A small image VQ-VAE, trained from scratch: encoder norm rmsnorm.
Rows from block 7 of the encoder of a small image VQ-VAE, named by matrix and row number. Rows with one number belong to one neuron. Each number is 128 + 32 x the weight over its row's rms, rounded and kept within 0 to 255. All counts start at 0. Numbers have three digits each. After the name is the row's rms in percent of the matrix's.
After each neuron's rows are labels from the 100 images, of 14976, where the neuron reaches its highest value: "strongest on" is what is common among them. Only what is clearly more common there than usual is listed. The data: drawn small creatures on textured ground.
# fc1: MLP up (encoder.blocks.7.mlp.fc1.weight, 256x128), inputs 64-127
# fc2: MLP down (encoder.blocks.7.mlp.fc2.weight, 128x256, transposed), outputs 64-127

fc1.122 101:123150128132086123132149114141120129132112102106136132089126070119106111197063148142138133154150150207109137174122124163105161128174107150198113060172109164139151083145142128133137147106110134
fc2.122 081:113106123171130107105183133147151148166124129098125101137133069095111137121170109124120115130111118102141125133198184117076161093152141080070179129109199107163134084157056141102171171149100150
strongest on: black

fc1.206 085:173178135113126159144060147091139130116103223122068143115154166186134140111113151101111069142147096141077135158123132072126132095128083112150182133131098090115132179084118139105141105179112150
fc2.206 072:107132143116118147116099119065110113144156064101088105135107140151179092077086140063100155169133143140172174142140133185076180125145075139138138107152092131099140161168125175154158127110193142
strongest on: red

fc1.25 109:130071123192160095155147100135192109117118094113066135132133131146106134154115144114085148130171203094115141142105074143064157184179090142058099130147121132109118162141142124106180137158143080
fc2.25 095:134135108108142151108116138114121079151145130090104123127121144144123074118165145115103135126124133110136137156169192147122209038142120107105155129166162129144118109172092158152155199132084139
strongest on: blue; snake; teal

fc1.188 105:154159122129222184114097120177065141119066077116106164120107098067160088160141105144091104112132125138129153153104133109089112202114165108122152151095124083156110092096149098142143125142166127
fc2.188 066:139107111172103115123189151128204172160110113147106116131142065124143144151112116136132110112121090112141095172177186157085173105195141125099112101140166101105143129167075171158131134149084133
strongest on: red; crab

fc1.253 106:088133138111114076140086156108147141098109065117101107109077089095112087137102090168111154105129167126132167131145139120145043123154159138082148134149098146126129138123141114094157149092086109
fc2.253 094:142120112124150132103118154132127089154153148110112123122109112099144114136124153139088146110102111143152148153180204100123187066146142097098163128138191121160114107161054147128181201128133159
strongest on: large; black

fc1.185 121:154100126162124155101136203136118095063226114136174192098135119106094097042162116131134121071145095091101155113126153124097115148121173124149146171118129105167114127108106193134131099133162111
fc2.185 134:141108151157081095128168113124177182151101101150031108135140089139157168085104113139146135114139102092151100171152108173160139167196113136136083118154125092109139181142103145145099075120026138
strongest on: large; jellyfish; striped

fc1.48 098:164132163105119068125069084095158119104127192152053114127164066156154155148108139107059087148144131146074152112122097109121056101139093137133189093155166151121105175094134131085142141146057121
fc2.48 093:139141127064158155106063135089056062146168131090164120113099165117130060107121140109084149143117136121160155113111154142129173095131108099132167121142140131141121168157123149162175172112164143
strongest on: white

fc1.183 124:076111111153164145216142159090128171139173094117106105127118205123236125136146101154146112068124132068231139092138100133085162120089133173136072120088121105172144160094124148181163117154131082
fc2.183 096:104114129121152122124135118165136136101105176121202136153125146105113136164212131145158116131131127131083112051096102071115053126066166109123148167107148132142113078058145066065126145131220135
strongest on: crab; white

fc1.93 098:126044109118123207164107115156142170110139117172123132112122183158136119111159114147080141097071129091139162135192154121156119087083126109080145105139149145191124130141164180116093124113091110
fc2.93 088:117121126103186120099098160132092074147153147095131116127105178123108101099163143124087127127103136145145153096128143122073138077056138070108173143148185112173118073140106110115190197134133165
strongest on: yellow; white

fc1.55 105:139050126130149147206124129178160162102136184080163122120149128097111125128137094151172147089123109145188129158143111144068114096149108168025054152089155102086117164123083134131125155146086129
fc2.55 049:127158115134106131145156126158145178107111174127161149143126134083103113184222132150166097108119107142048076100155123076058076131078179119123123181190168135159133094091119077122097161141122119
strongest on: dragonfly

fc1.94 085:084136120172173123127196101146084175112137090148166113109122121107127111174093127157135158142127106182112148212128122122102187118155132104117207118116116172163125067168088144132091101115168131
fc2.94 067:133088134140078112120155116138143145128091134150113115140147090163114158173092113124132151088111100141140100171130129140191137159169137145111102119106136074075158142144134160160097091121228139
strongest on: white

fc1.4 106:120137190198141082131154079132100121127075114179124116088193164143103151125153206119153091142195147140103143146088138160106102123133093143156086124126124160128085125085053153125137131161169098
fc2.4 063:175143098136083143145147120143168183111119117165156144105112082135157103121158152141154142089116082159119058134108129132192129133188108157166076149148108115114097190122128140113077107082141130
strongest on: white

fc1.156 095:144122069111150149128138073130087122127117087133116097033129180068159104142141121165166133154089126119088167131151113118135108160160163146108097171132122084161121096111145176133149118080145141
fc2.156 086:126088132152130108106175163126175145178104116115077098161148079114077153070121103134128108133118128108135111150198167141163175119119141098079166108189199097164170119161106151159158147152072138
strongest on: spider

fc1.86 130:141107122121137226144127097085132168118071094139115145137142177154163091109173167139168133145110161080138152169104123125143149131042130129150147058114125154193124135168202158120124153133044079
fc2.86 109:127159085097166159126093137110097088100149147124152165129111181123118066146202147117126128128121128105100140079144172115057126073062146115137157156123144162132114068107129116099157202133141130
strongest on: large; striped; white; colour: pink

fc1.158 112:128151090158090129149116134169134102141133107112119111156089194119106157204079137164136147172137175203127167197066152106120182136137123132097150078146072159114062119126104153159122094133110139
fc2.158 090:134103121192087096113182133168229201132111141136150126122118039074116151133172138153141129094111090111117096139189169092170128138178172093112121151091180091152130134109088124068124121129132155
strongest on: white

fc1.190 082:084163099106107083131081105126192150093105153108090110161172096178144129133141180052119056142197135098145147142135121142124078101083135180114132086158198167125138166134147124113172154176058097
fc2.190 083:151129142099160117094051133108082089143166139086108112092097173150152079058156162122096143145107127117172159118081122147079131148105114097137140135171142122140084171133167123149175135101048163
strongest on: white; crab

fc1.248 087:107129134151143088149106155137135093128117152167082121157194109106132129132119172061063053106174147097114155179131135110088140151133140122118144152132110128129174154088161146086127143172081161
fc2.248 111:092113161097176116082119135127107090180122107055114073160136161125084113119134104094104105169137180122159174104119149150100151095115119095066195109126178126133165080157127150132187158155147141
strongest on: white

fc1.202 108:138092139114150145122113153073154103118138167098114118183128138147129100122129124126115112175118141104108178120132137148106098106170087168146086123122231110114093176125113112137151166166105135
fc2.202 109:129114163142062097109159127137174189176126107112103089140133060145124146104129130131125125122121114147170099177130113171191169183229121105118120114171161090135134190156118146158140053130141149
strongest on: spider; red

fc1.226 092:180140111167096142130154130094134158133112149092196142118119123170141143121160129099152123116110093124119146117111220173084186056136094131138093147170163089100137177156086162205156063197200143
fc2.226 094:115098162120090095098127084129111165150115121127052104115141136128163149063140121134147145141146126064164127146117062162156108140138112131171079129177102098129119166119164118148097071099000146
strongest on: red; crab

fc1.111 087:149122117149146126159142101188119145130130146103116112140136037138107163194074138121189143148173127178098155097104115081111097114110085178167092171136168243131113092163096134114090118143146084
fc2.111 080:134091191119109092079129148155114134190145120069111081127128129120128131094134127144097151127104123153198142148088108137167163146186127074088161112171181075169117163172105121155196100112171170
strongest on: yellow; starfish

fc1.119 108:106194117158138141178151105110130118152148045154147115116109145125163153146073146166097175137081101107185129109168116144083119102090136153126148107169105139171112152150127181136155133109126161
fc2.119 074:125132105143153144118135127148134144098107174135188148143144135091075132060212104162172090130133145123066116102157117078070081129080172130116137155118139146164149093069132068087104152164119113
strongest on: crab

fc1.16 091:139126160130138205127139138127143128146131119136162157104161123127122142130121159091104094181131116084137152131167167151131187127133129109065136146159159085066190127135098104156180117179151176
fc2.16 117:068115152144141107103146104127122137178098099078070082177178137132075142083140087094138094177154160100146147113120114174117133130146120113097154086130157122108185113146160135132135109175122118
strongest on: red

fc1.123 127:123102164133097192200111178182202142124126171132137151184120137071121126211101114154115139109103108123146143130088130115120117038105114135101103079145151135234110133143116163129125133144170143
fc2.123 082:123144133063148131122063090106061094117129128091133123123136202125113067085204124122130138165133163103120133075073082106109080129097100124159110142120110160125116138084153098092139128119084122
strongest on: black; beetle

fc1.27 088:057040123103093121140131124195174083114164108109163112099118155097123136145100111125138172134097090154138140092117129179134092119137134130110104090161155142082171116141162082080148139105114174
fc2.27 058:164138112133140130132109107138107138110130181134206149127121140082082115238166113172148092110142144059091118091152123048186087106117148108124160128066136129153156098079139072080119127142052125
strongest on: white

fc1.10 084:108156102101151086145088105136117137123144154114090139073092111107232112122127087136097151137135134057129175101091147107142078206100195144142093161134078114162076135105141085085105140082087113
fc2.10 059:125099120140157107105133164111133100170128125081107082124141124089077115085138127148100111139102115121140146158160171112062165113098139076084171125154198095187163118148104144153173191159074131
strongest on: red

fc1.47 090:116048103077089113122074164122181030168098164122088116132141144136131155132129107114099129155088104112117141098190178184194141134173103137107153135137123168144181133150145097102177107133138176
fc2.47 067:170160102128153159122103093115107114096143156120211143123128169080121079088190129136150113152123143016102141090111142126189106109115152112164147160112107177108129121086133116106147159136085120
strongest on: white; striped; crab

fc1.17 118:143078145144104184174110143131111130114149204185107133141137094124155122158123136117045155105122132114090166143124126059116130110096102114068110124121103120113121137141142152107074134136126123
fc2.17 172:110133139114149131120093125102103087156142106085037102139134171183117097100129120094107129164129153139153144141114141198052181107140098123115142100134135132117144126179142172156150148130084132
strongest on: blue

fc1.225 106:144128131188130073154109140060116150109114135049136099150143114130109168126155172121095100119214190147113150112094158177115121115113125193153079135143191124143184153159123136158136114136143118
fc2.225 083:140085181161141082072130129193155154180142148071157075121116109110156153083149136150093155111101108147183145110060103137156105155150146083093168124157196080180111151140137109135176096123166182
strongest on: yellow; white

fc1.108 149:115125126143113164153144075144083210059147126144127078112149133157136113147113133064135107129151121144077153153192125103057105158127095137077098121166201090183149129093094087161095158130128134
fc2.108 169:131156100076191164128083124111078056111145143118188140127111180102116082173182144113123128135120148107106139066128158094112120070078138116131157140105137161133119075108136123109151209134150126
strongest on: beetle; dragonfly

fc1.214 083:117168096127111160137124130099169105068124115138128068166170123158156126152092192022135081144197144088177144117161136123134147111094095158107156102153214109117138131118108122128126120183155143
fc2.214 089:104080182065131095068112115130093105170135095081160090144136167133088126141127124109090129153135151166185150096091092140196134147131094067111151111170169088125130125142159122152173109115245171
strongest on: spider; black

fc1.102 081:111106142147129136176172158143082160120109116113109132155077095088174092181108099107076131079125100132166181138092141088079114138123107119103132104148087091154122109142120119129109105090157110
fc2.102 100:105096186136165083078111151168121112194139140056103048133115159126139147074145135138102146122112123159172146125051103138163116145107137078073171127168193083180107121147157101133170111106179174
strongest on: red

fc1.221 078:109042151124147105171167104111115133109104103143130118151104129156175148159121138128118138128131127167090172122136118126134128130163139142174105128149094110131106136171133176106111148119100086
fc2.221 100:124096178166126066067150151156159147199126126073083066122116079119141151068133139133105145123113109147184137170118144142173162122161143088079164121196186080186117152187095135169173117130122152
strongest on: blue

fc1.23 082:158134054150168160134175112170120133112134125138151087107128108103113061198063140119212180154159131107163172168108175105164150109203126164099128108150165145142133138125085119156154125187181096
fc2.23 085:117073181133144069063139150178130124183127131073119073118120112099115157123150149131093129128101125147178145137107120122137135148153152054083180124158217068189123124160111113122191130119152159
strongest on: spider

fc1.67 103:102195190124138099184155157126174112151106078142152148112127176134122144152073093126111149150113094150175127156137112131102074109128127151087107110166142126112110108192139145132153149100115138
fc2.67 085:141138103136166128131138121156079132090106185128178146126134130064111148196156124168150083110119121072069133086130129057072086116090190125126159160101152165149132090076115087089138160157070118
strongest on: crab

fc1.196 118:184120131114152086150099077117129153061133139126110139075137129139131172171096131165090110131153123113083158101143127048080066144150099106137139131147142073177164168139099143067092121141116148
fc2.196 085:118127122099174133114107119132085065147142130077157120132130168101101094128190128114117124139126146097113138091125181095107144062108141097102172127092178135149132072134113135084173209136140129
strongest on: red

fc1.205 088:159151113134122117122124158099147107095133183093129106161074188149122103102154092120117129048089059165101151151085176136080121039110044133151108108127183138126134196094072147141123122152183104
fc2.205 082:120108157088099099104098109103102138163127089104124109128146146113133126151089112117119165162135140163180137131101084142161138175177075138132113103157096121101147196134135143140113078088255118
strongest on: large; green

fc1.187 093:119168125184175139144156109151125100080140126101148079121154096133192128145128168082143107138193106108124143132106140164120179108129115154114146149128220103119117126134119147135135121185115120
fc2.187 076:100080179095127077058122112123111125186119103075109071143147156125091129109131113117101136164120147140197159120113107146178143145151111077078163106195200091152154145160156139169178105132141152
strongest on: black

fc1.113 120:123122105177118085145130106117156118125112105076089050091145162126212144147132123129101098140122112087156160127105134075118077184159138118150090101116126173112169160082144155112110093157110143
fc2.113 106:108113158140107105110134078132094184171102103092161080152150146154098127090183099118159106155154149096150108103069071159143091191165100123128121117153133117116148157112207135121107078134138130
strongest on: red; brown

fc1.15 088:117120101115087150139132149124114097130125107087180119105112179113102153112172117067141141104151102182069150110116168238153130093160120151168031142143189119080146208148130186136164097159131077
fc2.15 049:136109146161115103087114108150138187151121132115112112118142130121091141071189114153159129120108134123121086135111073118017112138132124100142117140116161097115144136111152100106142078106075154
strongest on: red

fc1.69 086:116103127084147136132084084137075126090100157124036105076121111099142125154127128154071112129122137184116144168121083096159074199111126137143114121095065149109106095071159111107136182076094118
fc2.69 081:156127108164155147113133173082128125161155104113129114133140114124087118070116118116107127127097123131145171154186184158039194100108135100075169110175176135152162126171104159165169173156027117
strongest on: red; crab

fc1.84 082:140136100090103127142142111130127132084154163073117078085066114153120133119137053191172190009139074130092142144115144097114078128116101163133104072129138150161106170077096127111100139088111108
fc2.84 101:109106153122134101104131144151102114181121106089122091162175127107093143136075091112097100169131160153153160158114129130138156159157113110083169067151161101143197149167105149150168113158205139
strongest on: snake

fc1.223 122:111122078166106097220080153129169092165091097131137139125130096112163138176121136126146118128118156101182146152054072158011045098081119127085069187114098127147127137104138151173153164140116150
fc2.223 110:124109160153082095133156103167162193117098126140132118125134112136160160076169114156171139114140101137132085127100086137159076180139133135159091146146114104127122178090151094114089072109238148
strongest on: pink; white; creature: butterfly